Weights of a small image denoising model: arch unet.
Rows from block 5 of a small image denoising model, named by matrix and row number. Rows with one number belong to one channel. Each number is 50 + 15 x the weight over its row's rms, rounded and kept within 0 to 99. All counts start at 0.
Before each channel's rows are labels from the 100 images, of 14848, where the channel reaches its highest value: "lies over" is the class under the peak. Only what is clearly more common there than usual is listed. The data: small charts drawn from random numbers.
# convs0: first 3x3 conv (model.mid.1.convs.0.weight, 256x256x3x3, each kernel summed), inputs 86-171
# convs1: second 3x3 conv (model.mid.1.convs.1.weight, 256x256x3x3, transposed, each kernel summed), outputs 86-171

lies over: axes and grid
convs0.125:44 44 56 68 68 75 57 56 34 08 46 50 65 63 56 60 46 55 52 61 39 59 17 36 67 29 45 57 35 57 15 41 68 66 52 47 43 53 66 76 36 53 74 41 51 37 53 47 35 64 43 75 46 59 42 47 59 38 35 78 65 62 62 52 73 99 37 56 65 50 56 52 40 70 52 17 33 42 45 43 38 50 48 53 69 57
convs1.125:48 49 52 56 58 29 73 64 58 23 46 67 40 50 28 41 52 64 62 26 53 33 46 37 42 74 66 46 66 43 60 63 38 43 55 65 65 45 23 41 46 44 40 37 43 31 84 51 58 54 48 30 48 40 55 28 42 29 58 34 73 39 60 73 66 00 40 44 44 59 51 22 38 39 00 23 56 47 59 50 59 53 46 67 43 23

lies over: paper
convs0.129:48 54 45 63 63 51 51 47 32 44 32 43 50 61 50 45 50 60 69 57 35 53 46 52 00 56 58 62 52 77 55 55 37 73 09 41 43 64 52 47 89 54 49 30 29 36 62 64 54 42 18 42 57 51 42 41 54 39 23 55 42 41 30 45 48 40 48 48 48 36 63 62 44 42 46 42 45 59 42 40 58 29 47 25 51 60
convs1.129:50 41 57 54 48 53 60 51 56 62 53 41 45 37 46 49 52 40 62 40 31 00 51 39 59 33 42 34 50 27 67 27 78 34 27 54 70 46 42 48 56 49 52 82 64 81 37 37 43 56 67 46 44 70 74 55 26 58 54 33 47 58 64 57 46 47 37 31 59 80 44 44 67 61 68 58 49 44 51 66 33 54 54 68 71 51

lies over: paper
convs0.145:57 43 65 44 28 40 50 34 64 60 56 52 54 39 46 37 49 42 58 56 33 60 43 62 51 56 64 59 36 58 86 63 53 62 52 65 35 42 60 60 53 53 58 52 47 49 50 43 44 52 53 55 58 50 46 42 62 44 50 45 35 50 41 43 52 34 55 45 59 57 42 49 42 71 63 38 68 57 45 63 54 99 57 56 53 56
convs1.145:64 33 18 47 24 21 49 62 71 55 60 70 45 64 24 58 38 46 45 59 62 64 46 46 48 05 74 51 40 73 32 21 52 73 37 66 71 65 58 59 56 57 44 65 50 66 56 54 53 37 41 27 54 67 64 55 48 53 31 61 83 58 67 45 54 47 48 51 57 60 69 56 62 39 19 44 53 51 66 75 46 00 69 42 51 51

lies over: axes and grid
convs0.20:50 42 55 64 50 48 56 42 54 43 36 67 24 21 25 53 37 53 62 39 50 60 36 54 42 43 79 39 42 59 48 40 39 44 40 48 48 59 34 52 71 40 47 41 56 26 57 47 21 48 53 36 51 52 78 70 90 26 60 55 46 55 40 33 99 55 39 55 53 43 36 53 56 68 76 46 63 46 48 43 54 52 53 44 40 32
convs1.20:31 64 22 38 59 43 44 64 52 64 81 45 73 43 62 47 59 51 54 65 45 55 33 27 65 88 19 72 61 34 48 40 49 73 67 23 74 50 44 39 49 61 50 49 51 57 12 58 51 52 44 40 62 76 47 41 15 33 41 49 51 26 65 61 33 49 51 32 46 24 55 26 67 71 42 67 73 60 70 71 22 54 42 27 46 60

lies over: axes and grid
convs0.7:55 61 34 42 51 63 43 44 64 63 51 64 53 54 48 28 51 52 47 61 50 51 59 50 43 56 49 61 45 55 50 56 38 40 48 54 45 99 76 32 49 64 55 70 62 99 48 48 71 66 33 57 47 39 57 39 39 36 31 40 12 67 84 37 50 64 45 55 57 31 49 38 43 58 54 50 40 67 52 37 43 43 40 31 45 63
convs1.7:38 53 81 44 64 51 34 53 57 19 63 37 44 68 57 36 63 44 46 39 51 54 58 57 70 58 68 48 50 65 42 56 83 53 61 49 50 45 15 61 53 62 67 56 40 19 59 60 55 19 54 32 42 70 64 41 41 67 66 83 72 55 59 58 30 46 46 43 48 55 77 61 88 67 54 51 46 53 36 63 29 45 38 52 38 46

lies over: axes and grid
convs0.115:53 63 58 64 44 30 47 25 60 43 54 70 28 22 36 45 49 55 67 42 56 54 72 44 43 39 84 20 58 46 56 43 21 54 52 54 48 64 55 59 57 32 41 27 73 77 83 38 40 38 50 30 39 63 42 43 82 42 42 42 80 22 30 39 60 57 61 42 36 46 27 46 73 53 38 40 55 65 41 67 62 61 36 56 50 54
convs1.115:63 72 31 27 71 74 28 56 28 25 33 50 61 38 33 61 66 31 63 26 81 56 43 48 47 54 29 60 70 54 49 45 66 52 44 58 49 49 51 38 52 57 77 62 26 57 48 70 52 53 42 52 50 54 79 65 44 33 38 48 19 61 24 69 48 51 45 46 64 45 59 60 55 68 58 77 36 50 42 54 71 32 40 49 51 53

lies over: data marks
convs0.200:44 52 57 37 41 52 78 46 51 43 61 18 54 09 16 54 53 58 37 55 46 34 68 58 57 55 78 39 23 63 66 53 49 48 52 32 39 51 56 60 74 36 77 08 34 66 46 38 57 55 55 44 81 48 75 50 99 41 58 45 39 65 63 53 32 40 74 47 66 53 43 79 48 49 56 60 52 32 47 03 48 60 37 50 49 72
convs1.200:30 67 51 63 56 37 26 50 57 70 28 47 45 63 59 40 39 26 44 39 80 80 38 41 72 46 36 56 65 34 51 34 39 38 49 65 49 51 30 65 49 66 14 59 61 53 18 49 52 51 52 59 20 58 73 52 42 47 54 75 74 05 64 26 51 50 50 49 75 61 42 08 57 54 55 44 53 99 47 26 61 59 70 52 42 25

lies over: axes and grid
convs0.242:65 73 18 80 49 76 58 30 60 43 39 44 96 46 91 39 40 53 37 63 61 64 53 43 43 55 42 51 50 52 65 17 30 48 48 59 33 31 47 18 70 57 35 37 48 47 63 34 30 52 25 43 41 56 57 37 36 34 17 23 66 53 47 53 74 54 57 44 30 44 73 64 30 55 56 54 60 47 40 50 65 43 55 61 56 40
convs1.242:33 42 64 40 41 37 53 62 40 53 72 37 10 50 26 60 65 58 74 64 56 53 59 69 42 50 23 54 55 48 29 57 58 42 29 67 66 65 41 41 30 54 51 62 16 51 39 39 51 33 70 49 57 33 48 40 68 79 71 48 43 73 62 51 25 39 44 28 73 43 51 55 60 56 66 39 28 62 29 79 35 30 45 63 56 71

lies over: data marks
convs0.4:42 31 44 46 45 55 54 59 44 51 77 44 57 46 29 65 60 16 40 72 38 61 61 52 56 45 64 67 51 37 35 40 44 55 39 57 59 29 51 57 53 47 51 39 73 48 56 64 52 56 47 44 59 48 32 24 70 69 39 46 34 60 40 47 52 68 58 37 40 54 44 35 49 52 27 65 83 46 59 68 04 40 44 38 49 48
convs1.4:58 52 33 64 61 69 63 38 47 29 43 51 69 66 83 55 48 65 68 44 43 46 45 36 45 65 19 41 59 56 61 73 58 29 45 55 48 54 42 48 44 45 46 61 50 38 49 28 34 32 61 55 71 56 41 50 35 43 73 71 65 46 30 57 61 40 50 41 65 26 33 36 64 57 42 39 38 32 40 11 34 59 65 42 33 27

lies over: data marks
convs0.12:52 22 23 64 46 45 70 30 55 43 96 17 45 49 30 29 30 41 39 50 24 62 41 45 78 36 41 83 44 57 51 23 42 66 48 49 55 38 40 43 66 57 53 59 45 45 72 58 57 63 53 28 44 58 31 61 00 50 66 52 37 39 26 49 16 44 48 50 72 41 42 75 32 52 49 40 56 49 27 47 58 34 88 36 64 56
convs1.12:42 36 71 47 27 52 40 40 64 71 34 71 46 58 40 53 63 19 54 37 58 43 39 52 05 73 45 39 63 46 56 53 38 53 41 55 36 63 39 44 18 35 48 34 41 38 25 52 31 18 55 55 57 30 74 40 83 28 50 62 50 64 49 60 55 43 45 27 46 71 64 31 67 47 40 69 30 62 46 58 36 45 51 72 58 37

lies over: data marks
convs0.55:24 39 60 43 76 46 56 52 49 51 60 60 59 63 68 37 46 32 54 59 60 13 47 35 49 65 51 49 25 47 48 39 45 51 28 48 49 34 37 49 36 51 44 66 43 51 39 51 50 66 52 59 37 34 48 43 51 41 46 25 55 55 62 56 50 34 71 58 36 72 26 52 42 40 75 45 00 51 38 82 53 68 81 13 49 45
convs1.55:48 54 38 53 28 66 43 36 41 59 41 45 65 59 56 64 59 58 59 44 67 50 35 55 59 54 64 38 71 23 43 45 64 57 83 46 66 56 62 53 69 09 67 65 43 62 47 32 50 52 41 31 62 59 47 63 52 50 68 57 37 87 55 45 73 63 20 62 46 40 64 62 62 48 38 35 78 57 63 29 60 40 56 56 34 30

lies over: axes and grid
convs0.193:49 54 28 61 68 74 48 54 53 43 67 76 94 60 73 55 44 57 53 48 54 45 44 54 51 47 46 40 36 45 41 29 50 73 44 54 40 51 40 99 61 50 39 66 39 57 49 60 45 54 60 46 58 81 36 60 56 46 53 65 32 17 35 48 92 45 47 61 14 46 00 24 48 45 52 51 63 23 47 57 57 49 30 60 73 41
convs1.193:53 65 39 42 40 34 40 55 46 46 36 54 18 35 26 35 80 57 33 64 34 27 26 40 45 54 61 59 39 79 52 58 56 33 79 63 61 38 57 30 46 34 54 39 43 50 51 67 31 44 67 57 44 60 64 53 76 41 55 78 44 69 71 69 15 28 43 13 83 63 71 54 71 39 43 56 25 49 81 36 35 56 59 47 11 46

lies over: data marks
convs0.73:43 46 47 44 55 65 43 72 66 39 53 48 49 55 42 43 45 61 39 57 45 66 51 47 51 53 57 47 71 46 53 56 53 60 48 54 36 39 62 51 59 45 52 65 60 47 61 68 55 55 44 55 48 58 55 58 51 51 55 72 45 47 52 57 60 49 59 40 39 56 36 66 59 51 48 48 44 52 46 61 49 56 66 39 61 07
convs1.73:58 25 66 63 54 33 62 52 33 57 48 29 55 55 69 52 42 59 56 54 45 41 54 50 46 30 49 58 44 44 43 35 60 39 62 42 48 51 36 52 36 48 48 43 54 45 60 53 67 67 53 40 54 18 33 55 45 63 67 66 33 33 31 68 58 31 33 42 54 42 59 58 55 46 62 57 44 72 72 32 56 55 35 32 67 71

lies over: axes and grid
convs0.201:58 67 32 63 80 42 48 52 61 44 75 69 51 61 65 59 44 52 61 60 53 51 39 68 43 61 40 29 42 38 51 21 64 40 61 59 57 58 43 32 27 47 44 32 24 57 47 54 58 48 40 38 40 55 26 77 35 65 70 67 42 49 40 35 63 68 56 27 10 57 71 40 59 61 41 29 87 42 45 30 24 50 44 44 43 59
convs1.201:28 35 73 49 48 63 53 32 55 46 48 33 50 57 40 42 68 37 50 65 58 51 84 31 72 55 49 46 44 36 68 69 37 42 40 42 53 35 30 67 65 46 59 56 53 31 65 63 52 54 47 61 37 26 29 21 57 28 22 50 76 54 43 57 44 67 39 54 88 40 65 47 31 53 67 53 54 43 52 47 61 62 45 40 61 42

lies over: paper
convs0.45:51 50 52 49 39 45 47 46 54 47 49 56 57 44 51 46 32 42 44 61 50 48 57 49 50 58 47 49 40 51 50 52 54 51 41 72 50 49 37 59 53 53 47 51 50 52 59 48 48 57 43 42 53 54 49 48 55 50 51 54 43 44 48 46 49 45 43 48 42 37 47 54 47 72 48 44 45 50 46 71 49 43 57 45 50 54
convs1.45:62 62 35 51 22 25 58 38 63 59 44 50 44 53 43 47 42 43 49 54 44 70 37 75 34 02 55 63 02 56 50 33 37 57 28 50 46 58 48 52 40 75 32 57 72 53 36 46 62 31 52 24 15 69 69 57 65 52 67 53 50 50 39 40 52 65 33 44 63 73 57 60 48 45 48 39 59 61 55 57 50 32 64 59 52 58

lies over: axes and grid
convs0.226:16 50 36 57 29 62 56 59 51 58 41 66 44 44 66 50 73 41 72 61 39 66 59 64 53 69 68 67 68 69 34 55 59 72 35 52 60 79 17 45 45 70 46 61 45 59 71 60 54 38 41 33 37 67 55 55 70 52 34 27 36 60 38 64 44 62 41 71 35 46 46 61 14 59 44 59 61 53 57 50 49 45 33 59 55 58
convs1.226:95 31 57 44 64 43 57 34 25 47 29 49 45 50 42 33 20 63 40 61 48 75 71 39 45 46 48 63 29 34 46 44 26 47 40 48 62 16 86 42 53 38 66 40 40 45 31 49 37 26 70 73 54 48 61 54 49 35 63 51 48 41 45 34 59 18 24 19 68 49 36 48 46 50 86 53 59 38 68 58 61 55 61 25 57 36

lies over: data marks
convs0.163:51 46 39 58 67 34 33 58 62 50 34 54 39 62 54 51 53 46 68 52 60 60 49 53 43 31 43 41 42 86 24 25 29 19 45 42 41 62 26 37 49 49 55 60 51 65 47 27 41 13 38 43 40 33 38 60 45 51 51 27 38 44 48 65 45 42 01 43 35 55 64 30 51 33 49 51 38 52 29 49 68 55 73 54 48 51
convs1.163:42 44 57 68 42 55 56 61 54 60 68 49 59 65 63 55 48 80 47 36 64 40 56 28 62 31 83 69 57 11 62 50 56 85 50 53 67 35 63 64 37 37 60 33 52 59 61 72 54 80 67 62 68 53 65 36 67 59 41 73 58 49 40 42 69 50 48 81 23 49 55 52 42 60 81 58 40 38 64 48 35 57 62 67 64 73

lies over: paper
convs0.162:57 36 45 47 32 52 55 49 52 47 62 55 48 46 47 52 50 47 53 55 48 44 46 46 51 23 45 46 50 61 56 49 48 63 57 54 56 48 61 52 47 60 58 55 43 48 52 45 53 51 55 53 50 46 50 49 55 38 51 49 43 48 45 40 50 45 48 45 43 56 52 49 51 56 50 44 51 46 50 54 40 99 53 56 49 45
convs1.162:42 28 33 62 33 45 20 59 54 52 61 56 39 57 48 29 41 52 39 46 75 51 73 59 43 46 65 35 60 48 39 56 49 43 47 70 51 69 63 53 58 26 45 63 29 54 60 65 49 44 33 54 80 41 52 41 52 60 28 38 70 66 58 43 53 36 59 66 48 69 53 61 62 47 26 71 49 70 66 56 46 00 66 45 56 45

lies over: data marks
convs0.5:46 70 38 33 45 81 39 41 62 41 42 64 00 86 25 45 65 60 65 61 52 44 30 48 43 48 32 39 57 48 61 45 53 48 70 60 60 60 43 58 59 30 37 47 30 39 51 55 42 47 64 65 45 61 59 54 62 48 44 55 38 48 30 60 36 42 33 52 60 41 41 31 57 53 43 68 43 61 51 80 55 52 28 42 55 49
convs1.5:33 50 51 74 72 37 54 32 48 69 68 40 80 24 72 64 47 52 37 37 62 52 50 34 64 67 58 24 16 19 76 58 29 44 39 30 43 67 39 39 15 53 55 14 75 82 65 40 61 46 52 41 69 35 58 55 51 57 46 54 76 62 56 55 55 29 82 63 38 52 67 76 67 55 55 34 62 48 42 28 47 41 54 64 61 69

lies over: data marks
convs0.189:47 80 35 29 38 54 99 22 62 48 64 26 37 64 41 48 35 60 33 41 30 64 35 66 43 36 55 51 59 41 42 30 50 56 87 50 47 44 68 47 56 45 53 53 23 40 42 28 32 44 35 44 68 29 42 49 68 62 69 49 37 60 69 45 46 49 46 21 44 41 32 68 10 55 45 43 36 43 74 57 46 38 55 48 44 99
convs1.189:46 51 59 49 66 63 27 73 43 61 44 74 38 39 74 45 37 74 36 59 66 45 54 61 45 44 33 63 63 60 92 32 61 53 48 47 52 28 48 47 43 35 64 55 42 67 67 39 40 26 41 59 48 70 50 38 47 43 38 65 48 32 31 56 41 76 71 53 55 73 72 48 83 44 53 36 59 54 44 53 38 38 59 62 38 26

lies over: data marks
convs0.198:67 61 52 36 34 65 27 42 37 62 53 50 52 59 49 57 43 79 45 38 46 60 51 41 43 08 63 35 53 62 44 22 43 29 54 42 69 43 52 36 59 40 55 51 67 53 50 20 32 51 36 55 40 61 65 53 44 33 58 46 47 52 46 55 40 45 01 71 70 57 31 51 42 47 51 32 36 57 60 40 84 29 24 81 11 46
convs1.198:41 33 57 58 48 30 76 36 68 44 42 57 50 71 41 50 45 46 62 42 50 44 41 57 59 84 40 49 50 18 76 62 47 60 52 57 15 52 39 86 69 67 27 47 37 46 55 65 61 37 46 63 44 53 62 45 48 57 49 54 57 33 49 54 71 64 75 30 39 38 53 47 71 38 56 58 54 63 33 72 16 38 62 29 65 59

lies over: data marks
convs0.248:45 92 24 30 44 65 35 63 63 60 76 85 48 43 51 41 37 63 54 56 43 40 53 44 37 62 48 42 39 28 35 40 43 73 54 49 39 54 53 47 44 42 42 52 49 66 40 57 64 52 65 41 65 66 48 27 45 49 70 48 56 49 58 58 48 32 40 59 61 61 84 33 56 41 67 61 19 56 74 33 59 52 48 56 54 53
convs1.248:51 09 55 62 46 29 56 44 51 41 45 57 10 86 42 29 59 33 59 73 67 50 56 58 34 29 62 62 54 36 33 60 23 30 58 56 45 44 60 46 80 61 65 44 70 61 47 56 56 37 58 43 60 40 53 48 54 22 62 53 59 58 51 47 61 59 52 59 73 62 39 57 52 57 44 56 40 57 24 85 41 42 28 53 85 40

lies over: data marks
convs0.98:49 41 23 51 57 39 43 54 70 59 35 24 37 52 46 34 44 37 62 46 48 72 74 41 47 39 51 57 66 54 52 60 44 38 74 69 59 82 63 21 57 50 38 52 42 27 89 41 29 08 62 48 44 52 65 45 48 58 75 18 59 44 68 51 57 58 40 45 31 49 34 25 37 53 42 63 25 23 37 62 33 40 37 58 35 47
convs1.98:39 63 50 43 53 72 38 66 51 62 51 66 58 53 62 52 83 62 41 57 37 29 29 70 43 36 58 21 53 71 44 50 71 71 50 50 45 68 71 24 36 34 58 63 56 86 49 69 47 72 59 21 39 27 45 71 64 53 37 65 50 44 36 68 56 33 27 50 46 55 54 44 51 63 48 47 55 63 50 37 69 61 53 26 64 50

lies over: paper
convs0.131:43 60 68 37 41 57 61 37 22 50 40 50 57 39 47 43 51 60 56 36 37 61 51 51 49 59 45 28 53 51 51 47 54 58 55 52 49 49 49 73 32 48 35 73 37 44 43 47 56 67 71 50 54 42 36 49 43 61 63 55 48 54 37 57 65 54 38 58 47 45 46 20 62 57 57 45 54 63 60 24 58 56 54 27 61 71
convs1.131:63 12 40 36 69 57 41 50 92 52 58 66 54 63 36 45 68 56 66 88 37 56 29 48 65 65 72 75 28 65 20 47 58 32 65 50 44 30 99 31 67 44 71 26 67 35 65 48 55 66 50 58 36 59 56 55 46 31 58 56 44 37 32 68 60 42 61 25 43 43 34 74 42 43 37 50 47 41 32 70 45 62 65 55 46 53

lies over: data marks
convs0.253:73 60 92 69 44 30 44 62 38 53 25 59 56 41 50 60 51 42 79 46 34 30 64 51 00 68 52 43 73 47 39 63 60 34 37 58 22 42 43 51 58 52 37 69 38 44 73 71 54 88 27 60 64 45 40 58 40 30 61 64 35 54 64 42 54 53 42 46 43 27 37 50 58 58 55 44 58 55 45 60 45 26 23 49 20 64
convs1.253:57 42 24 39 51 49 38 40 37 59 33 55 56 40 45 54 55 77 41 32 16 44 43 35 96 10 61 54 41 55 58 39 48 41 63 22 61 58 55 36 49 54 51 34 61 60 33 28 62 44 67 49 42 47 73 64 44 59 38 33 53 38 45 43 77 68 66 36 78 60 38 61 34 47 53 38 66 16 67 58 43 54 56 34 61 62

lies over: axes and grid
convs0.18:48 47 28 68 53 42 50 47 63 57 75 33 47 44 55 63 49 64 65 60 25 33 59 57 49 29 62 63 51 49 52 57 73 33 50 50 38 48 42 56 39 54 36 53 45 40 69 61 58 75 31 28 58 49 26 45 00 64 57 39 30 59 53 49 88 60 59 55 37 53 45 53 25 59 54 55 66 69 59 50 36 41 47 56 43 62
convs1.18:47 91 51 56 78 71 49 80 59 65 31 48 76 80 22 69 60 61 41 41 43 89 41 69 56 52 34 44 75 67 56 59 39 67 55 50 78 52 56 61 56 64 40 32 67 44 43 71 36 36 51 56 45 48 49 60 75 38 53 59 73 45 75 49 19 45 42 36 72 46 65 28 43 69 72 75 46 54 60 39 49 52 67 39 47 42

lies over: data marks
convs0.233:43 49 30 36 63 51 34 51 50 41 61 48 99 91 54 97 36 57 53 46 59 58 27 52 73 49 29 42 58 58 42 46 55 52 62 61 56 59 50 84 29 44 61 49 47 50 47 53 36 59 56 39 61 82 67 57 50 47 64 49 49 37 38 47 32 53 40 23 65 53 32 37 54 43 65 51 57 55 28 72 47 46 47 46 35 36
convs1.233:58 44 51 47 26 61 51 50 60 36 47 40 04 05 49 17 64 42 43 46 31 38 52 41 45 23 80 49 38 36 78 40 47 59 56 47 50 38 48 40 65 48 50 45 76 62 67 60 61 42 49 52 41 36 38 50 65 66 53 50 73 64 45 51 58 37 58 57 10 39 49 70 60 77 20 45 22 58 69 35 52 63 52 45 45 45

lies over: paper
convs0.13:49 55 40 54 74 41 46 31 42 62 38 50 39 49 71 47 43 35 46 49 67 55 48 48 89 57 42 51 50 48 55 25 59 93 48 42 55 77 56 71 46 44 70 00 34 49 72 56 60 39 46 63 47 33 36 79 38 44 20 66 57 50 25 52 78 58 77 41 39 61 25 55 52 54 51 51 38 44 43 30 37 47 22 47 29 76
convs1.13:77 61 70 26 20 63 64 66 40 49 51 40 28 38 12 60 51 30 23 48 28 46 55 43 33 84 64 46 80 63 36 44 46 56 53 49 41 66 71 62 50 46 41 53 30 32 45 46 43 56 59 42 71 48 45 35 44 57 62 62 61 37 72 32 21 43 41 29 59 43 60 35 62 41 48 53 67 63 96 25 71 27 47 15 31 47